From a checkpoint of a small segmentation model.
Model: arch unet, norm groupnorm.
Training: muon at rate 0.019, 14000 steps, batches of 256, held-out accuracy 98%.
Data: trained on larger renderings of crowded toy scenes, 45211 training examples, 79.3 epochs.
Rows from block 5 of a small segmentation model, named by matrix and row number. Rows with one number belong to one channel. Each number is 500 + 40 x the weight over its row's rms, rounded and kept within 0 to 999. All counts start at 0. Numbers have three digits each.
After each channel's rows are labels from the 100 images, of 14848, where the channel reaches its highest value: "top examples" is what is common among them. Only what is clearly more common there than usual is listed. The data: larger renderings of crowded toy scenes.
# convs0: first 3x3 conv (model.mid.1.convs.0.weight, 256x256x3x3, each kernel summed), inputs 0-85
# convs1: second 3x3 conv (model.mid.1.convs.1.weight, 256x256x3x3, transposed, each kernel summed), outputs 0-85

convs0.25:439464427518526486520499471531427483510471448480501562453496502513499491468493497487527500528471453520530558529479560479471502483487477515532434608499513534508504490497508487450460488553408499489480511519358499443469440541514518455415457557556524519462535513
convs1.25:514536555485471568546501554450434512458541453567501532485436500492540512536507510488518510521534534481485478413456527477508545471455541451466541437433487496508449474569537525517521482532528511438519441491591432440483492540536482517539499479445535429467495531
top examples: count: two

convs0.185:540223586514512519523530500510513607497512562474504488548503520492495523516481542618515532519471517511485454461501531492490555497517503533514535527538498606493484529504502500548526517458497478504513525515537572507493544503580522541494576510509473529520480516
convs1.185:403477539541549483467488508476523512499493498439456478521503458553449467462475542442518471520597471466470434544431515499502529440499437496429457545586472459533504523462496527489479463518561460521524494491418523502480604494465632505494518465509473585464554438
top examples: count: two

convs0.12:541477599540482544494499463494486474507487473466490509448479510493458495486514493445530495563470538475511511496481489491504443495446513447480492480448522506502457458476486446498472453508453496477525543448532446533501555550515518509452568466472493528563457520
convs1.12:514528463507571507558522569459433542417534497476457530526449583522447502535489572461499466509567473581493556471459488505477464379483504513469583442477519390518485493561505543550474564526466476453498468532466508481562542552497528579507508506500560518482528489
top examples: count: two

convs0.105:491492530509499490502476450502521500484426464506492510484458480486497513460471500519480508551526549532499533535523547482495491514444492440547469557497480560520502451472503561520427471523481493473483530543431384501434580468478499482407516462459471544511653461
convs1.105:492507518446510495516475473548481531587456525537505481487502572504603471475521450530524511533522507483492517508491504516573565550480533527529512505476521573466482554509599542465448471544548428503483458445496462576502447516469482426489450501457503416509497541
top examples: arch

convs0.218:553219531502516527495484491504536581473538491505502518422516486553486547498573451640516483556513477500495472479431519505511528513477500480506491502465503533482490510489511557535419500501486484512502535488554531508564577510501487532466537508526452503505489500
convs1.218:433514569520548454487550506449442496518488567417473515517442451560446473492472528429470474500555404442482478491451539488509531502534431531495503527521498451497492554446533490458450510517562463481470487505422522509476550472504585539435491485475497614463544493
top examples: count: two

convs0.114:470491635522490534525527470545524496437505534486503492537528515529460468520465509523442522494521474500515513496509507502506525494450509412474544586552464567498490531466484453500462500498505500452507501529496441547454540510455484449520542428435500468490648497
convs1.114:468440523540544477562511550479506513514524549471580541578507551481469505542499470463524532551490467484483443504579531562548592524492519518476492487525559482494508617486589469492445454487491469474488478477482455511492563466499552544444489509503561405487495551
top examples: count: six

convs0.102:408480580516466538488500457486534514421481493490470498545528485449544483485519528544503461491509557516509498543507543477517557489494517450508512576562450536504495495512528534460415487530467509525526462507510512524432546508492495429439472519423477484576609494
convs1.102:451549504424522483512429490456450457491497515472455522453505542467562559452483462491481468534568499493484445544537477530476546511545502443540503521512537442426486582487484512445528516553479415443523426476540468572500487485510471500530514488487524402497447556
top examples: arch

convs0.106:567450473507447501484497513478524582538491509525472482499533469548475506484530521604521484465532529481519513522452519527506517496517496507507560423504476414501505507504496575512477485497528504539494555533515620500477619545524524622580536573505510551476457536
convs1.106:428585528474600531469461441522550508539429535550504510447473435563476480442524533527500480468549441484478496517520484465494494515456461468467436538535471537467498511520501482512497490500535493483535533421445425486462467432528460465486519499533497532465575528
top examples: count: two

convs0.147:533393479459544494523509518478525479465467518466469501542515534513512464488507498605478506456486522476513510490498447470498554505579520451480546548433552543491513536496492511562445518492536492483508484562517473462507447513471506556562504532483501452483364485
convs1.147:483554468537634566453573581515504534509510546419480565515472533501479476520500562511507549479602482445503526445483477507490525453512482468502498413481477428466500495514489512517527496492518464550516521512465570506545423604438527521481504461463487538514508455
top examples: count: two

convs0.48:514368440541496487513498454441419495436474531431488470540491538469447492542521501513521498486476504499468444486457477496467534486498550540489591535430468550506489459480472512518454485499463489476465521495611547483464464474467568558522510479439529503519530473
convs1.48:570511515494521524458545487525496485503567518479512478481489579519544554522509490464490451516501519497506460521420584503508520517412531538421513522517492518485449562503515566559491503528466480466493526463562486432464517466531485495469547505586485519486482493
top examples: count: two

convs0.52:621434478507495420501464515442482517418484500449536492552457439488485522472529545470502468498466558493518480503464517485493542490495498535465655443452494368519481442514523482538501533509465507503443427520673522526532493475404519561532427405451479419513485485
convs1.52:615517504487476465427513443516493477424562500476524503505415578518577510516552488494465465521534515459494441499437497463477526509471530503408555538524543492485485544505446520574497521511494450456500569498565492415476453501503488516522573511536490494540567491
top examples: count: two

convs0.62:560335422531558452517529511471474384511511521473565494523474438511465533504483511455477488436441464500508477483466477508494539477527500510516552418502492491472496462474491486522499464474520510458499487511576477499532407507504508516550493412465492476587529512
convs1.62:524560521529486493525470513490509526525523486531429543566503616456533492491507524448463467520492482457509393469521488461468552551491496479441542554486511445541460547474537565553480519477448468506476507475553508465509502490482572547527526529557489503517500512
top examples: count: two

convs0.34:668286465480494474529487434514509492467537487491470503470468444504505532521480451524472483476532532484489488496457513497523539514576522543487556464444509453555501449505493498494452491503504513498497491506579461539460510488449452506488483493416475493527496512
convs1.34:525538533538507508530527500506521509499538500509463517542445595513559456545466506476447557532565449466555469470426462507495500520563534511464484525519527423518550528474483553571526514545474463519520497469544562474475507488550574532536535495575471488592546449
top examples: count: two

convs0.198:548311575545505497492490594478515584517484526509516522543483535534529509519516499594487504461524469500506498489481493519511543503488493525485474479545499622483502530495479511560509506514370508482508543529558553509503587518555500600473525504451498473536505498
convs1.198:384532538473592564449490539497465462537515520393489491537446473546508498505492566455522530514579457495458421506468518478496497507499475503466454559544512450508480523497533518504486474566521480445480476500426430559496572500438573567462486435561405553476523448
top examples: count: two

convs0.128:460377507535571507512490458486509495473493516499508513587534533532543503499517517650502517506566483519486470462494505514521460485472509469482526394399510502520508540510468469459436475482551493507528527614496601518475542528561526543494521546548551483514462494
convs1.128:511515452547528544472558538475490430472520479468484526492481432519461456516486571495475490467506517414493505463501523499473491504456411470459490496563520468472481535428502510519475434409461448475497523424494535516510477510520567513436517498433492578470569514
top examples: count: two

convs0.36:621324417500497481465488539496484466385554482490501468506491438473490485523476547477483448483493469499491514519448495517482611484529494537452606452443472591487489470506488469515486509489450483493544471463637438469454524499420464513517408487494504454539513485
convs1.36:562571535488531464491486495492482539511510444452496524519483586510543561521493521447432553539538503435534448486472472461442601496502488487527500499486498416585554515498494545582487497445526441545479552546555574452528553505525578525563528532563561499576534490
top examples: count: two

convs0.69:533482481516521471511456461486512418513458514458493497574486534539509487504496513629502487493546517486489462495479491502537558493476481474426537482439478510478480593510480473469481494451484493440506492592513478477384640542639554459450490485518524465554513473
convs1.69:521545480532465559533559482474468434555502528482517460408468417464533543496529574431454482458497477523481508501441539500459523502456475495494540441553478485545446527421535458501456503441471473458496547464464538496466454461458514431488498476509428581459503489
top examples: count: two

convs0.148:462400376516501527501521518523475472551523484533497505545528528486529532473498525376554547491498506493516513487459495515490400486528512483498478437536480415483517439512510454514483496489539510487505499522450487492541462516509496513481509487515528493422530512
convs1.148:580522547513423486488498436478503505500562478492485508533466550498572544503476422607498469480444565524512515476504529537509496518501505468518497491455510628512518516537528478446499527540493544506455530490627482432499498487523426488542533517513577513511438541
top examples: count: two

convs0.91:473455544526468451514520419486511396540482537452465484523500442581539445500523558503559594563541486506509490533474500523479523509502538466464507538525524584528514492494528502487468504524523507480541503495456462511449542497561477472390461492479470518521539471
convs1.91:404540441483495455563487570518503520441490553517504529477477548553510500507470526416409444472549571577489523545466497485579526468513555596545501538489506484496488491522494428478488474562458445498486507477440523526490513444559549489557522502476543503436420518
top examples: arch

convs0.38:561267456465474493483494530550535571475509480541473475477534527451513520515546497462497499523462502504494486486493488494448493480503495498501507422554526507484507440480503495538483492484451512492489470526521624533549509503480471545485465535484482553575484523
convs1.38:517577557537480425501454481514478489564533492511446501616435577540524438470554512536504478501538465450549415510483482449470498458539507491485525534544498430503455553512531559513459508551553489541513519484527528453530516548524582556537492502539506473556531491
top examples: count: two

convs0.46:642391534465504466497489501420457587502516516465474472583536491440458483517454492570500475464476472493478505516458490486503503467455450509463587432407483449505510502486474497539451487497423484474466517448634616450491494495415489566492525518448450476532488450
convs1.46:553505553525556515406475446506497493487512480449507479510490526531507543545474515500510454520486502464491457440471529535484512494493506579424481509503542506464480563481454528562450510458473482474493530471538456472459544501557551528494546443555451474578566496
top examples: count: two

convs0.83:542630522488492450494488580468445535449484506469491489482512503489473500520517466399485448465469559506497522513546545508490495511586553534550518515453498454546503527511469489534552491492494491497471506512458571479509435491415482465549490422470499456447378523
convs1.83:497448507481485496459461436472532606509486483538543417569526495480456436498484422499557514495536532551519508494528501488522489443580542471538533466410530522451495472560499479489520545482436527550493465509599494488504474459476493479443512569536511475539513591
top examples: count: six

convs0.30:427459521495428508504507556433526452542482540476534487543460513500524472501487554472498474497474489484493536512474508540503516503532472473476562545504523497481493481478498479495546485479515490506516479481456457497544415506523518509476499489520512543456562513
convs1.30:558568479558497566486454450469473448466506510523498525471432584511530540474510519496476469531518539525488499425549502488467479460434516500454563419474465483500427482549496505528503507489533529488497503496600478493490479553471481586496510524512555477443486528
top examples: count: two

convs0.37:652383501490501486477462486505531446449501482536483487542477409488441529530484489566460529461449477483459478495452492495507550493513457489506613502416465468528481447490509537520446492502436486457486460483646417536443439469508481545492461519514464441611464520
convs1.37:555495494486449492446525554522474508454538508459460512529434595493479510502458562439440478491556492513525503538457417563431552484536528534422496564513492439490487517578443516617526476547462462446557537587499464488499589530535623537519556465533484500558572512
top examples: count: two

convs0.5:464340469448462451494484484491524489523446471478483459470544562460483484497498497450501513495427560464504466479472484499489579502521514513496520510492557512507491566501507467548455497531432489477522471478565528496430505460469513534535490459526475519451520468
convs1.5:507554441495555517517533514500496511441504459487495560563441526510462494508459575384451451484575524505500492451392482532494492470504505484500537470440535367597459456542465520529525473552494500486465498498508417529533422514468568508578476508502538490506548472
top examples: count: six

convs0.10:462502498445545500484507434464473493512532485510511510501520524501476522499463439486505519530459433506503442535445486486462448540481472481468410450465488499503511495470541455530510509463460484505500543478444441448573490510520569470546569565510440553459433527
convs1.10:585477467534533486520496522455432471505465478561444524440456606512472543520523607492456503512559515520501477451468550487503471467458462544459569428527444442502400468563477535501554477510532456474542504523564393506500497539465485502423530460503535514507538502
top examples: count: two

convs0.133:473267529504474523523527459501478352524493513525523534503494507559524511537504502592498512506486512499523510458483505492530505477416535396561464513554481535461526549498501516487422527464492491512529529662531360476468546517530533472414532511537539535473453514
convs1.133:498498479536520483545596547448472517543551572433490487492464505493473500490504599457460479526476571482500547521489605513493494529469457503495504507540473486488451508507550483540504500469475467460491521461426567563482518557519503469481462506448442590479531519
top examples: count: two

convs0.54:557269521520500536505523579467429504513525510517528550552525558462558544498535571466531500547553511507506490462522498511523444495493549537495513449540497368464527536491493503478479514508373509497457518478577597511550508490517503582494554474502483501552537486
convs1.54:510555483557495497473477421516508492535502546472489448491449508535550498480494482552515539443424472492564435540456476563429534491504510568409450588516489532506421583440521496508496482484496479472475515482510530512476568475552551450528490480557390480558524507
top examples: count: two

convs0.17:363504507486435470478504490462473470513466513506497507525519502495506448491502510461532492506450456506511510493563496500468480509486454505508455483499530427530511504497517469547571524515460525516499462488382481508538476452444531557424582465502461534480410483
convs1.17:627529501554468530528516424485463494447517474542524503475464564519483558490523530518509495514529572541500522490440562481525496457448483520432559427460482508540432439533458496557528536527543494513470552466598409416510515540481457512499502436494485478485524527
top examples: count: two

convs0.150:420448503501606522506543465491513428504466507492544526568466526525527498509483510551501455531582465534503503475515491486507497498423497325481476520462517502501527497488503509523455478494541500464501564608522470469480496512490535494500452488541499488534491521
convs1.150:551476441581539490523540606478447462551539479515424489482477466468473473530509586527473487511484573518458475482448509571473493518465502519518535420470466499480516463447520524492480452426538520475454519450468532482537496517502523485462493520484479531402464479
top examples: count: two

convs0.136:528422566549503466504514453470513498488467492518517513536480489507536528514411496696499531508573509490516486499519503494495530499471503413466452509415473671518529526513501500544540490510592509519469470581572354472488459495476458504493480488475550466494448514
convs1.136:512552485514547467543563565501494556490462505434386504532467494491480522548461542477438514481436479527488554482472508480490471511545510484503479435517510465475541517452544425557510487438508458523484456492449521505520496547484550537490507484419495550488491470
top examples: count: two

convs0.65:433457499427477513513507485492525507453452474511525477496484476420495431497489483458495534484502494514453458537533503490492546504481448440513435541498489557515502573489472451520444495507501491479500519580532540443491469535555499403478528415481548468478491464
convs1.65:529427510462488514511468560570432470515577499515506520483499544541560574541500554487504555530509469500568480558513470512548478468510567545523448463489473515428475515537463487534570502518473415434425502465466551496469563484537536529526515515533495433546502528
top examples: arch

convs0.42:539322480454480522486528527500463475470554473468539490551495463489504536473468530491499512470484500488496436455517520490482549484493518526517547419464514515516486473486493534544546503437453503501499491526592496527462507496446466527501475458477475438543563482
convs1.42:517557489543506568454482456497426558551528525509495518559441531512526528507522537430469480487520504528540418510549435483474535493494507517499554529466480430537512575480544505571477493469512481529475484527524499417554464514514542520572498490579449423560539463
top examples: count: two

convs0.60:574375474471489502505529515522466485530523522456512517460492528510499465527482512466535503516562502502498489496464521513489430508473439578483529498496483310506501458471500516469502508513513490520496503488663549494491558528417503496530442465509509549525463472
convs1.60:601499496471445477464532451533517492481524493529513467510458529551553561494500431526531438516459514474515485533516474504521525508456607495436484525504500590496515560525470548513513503540473516431527500512592465427450571469552476487506536512537508451527510499
top examples: count: two

convs0.28:420437507475427461461479444493483543486524511484498501470481524527476508484483481454485465494469446485483482511546469505486440515488488406468431491506531505519511539481518498510530478488477493463464461452478412492468440513527543500418583519473491521538545505
convs1.28:583550466522475493475525478478469421438528519512512501490467530486549583551544557519546480528512541545505519441515549533499468478491547538486519418452514510499437442533500502509521530530589530484480480511591479444465519570463445539520466468459523440454525503
top examples: count: two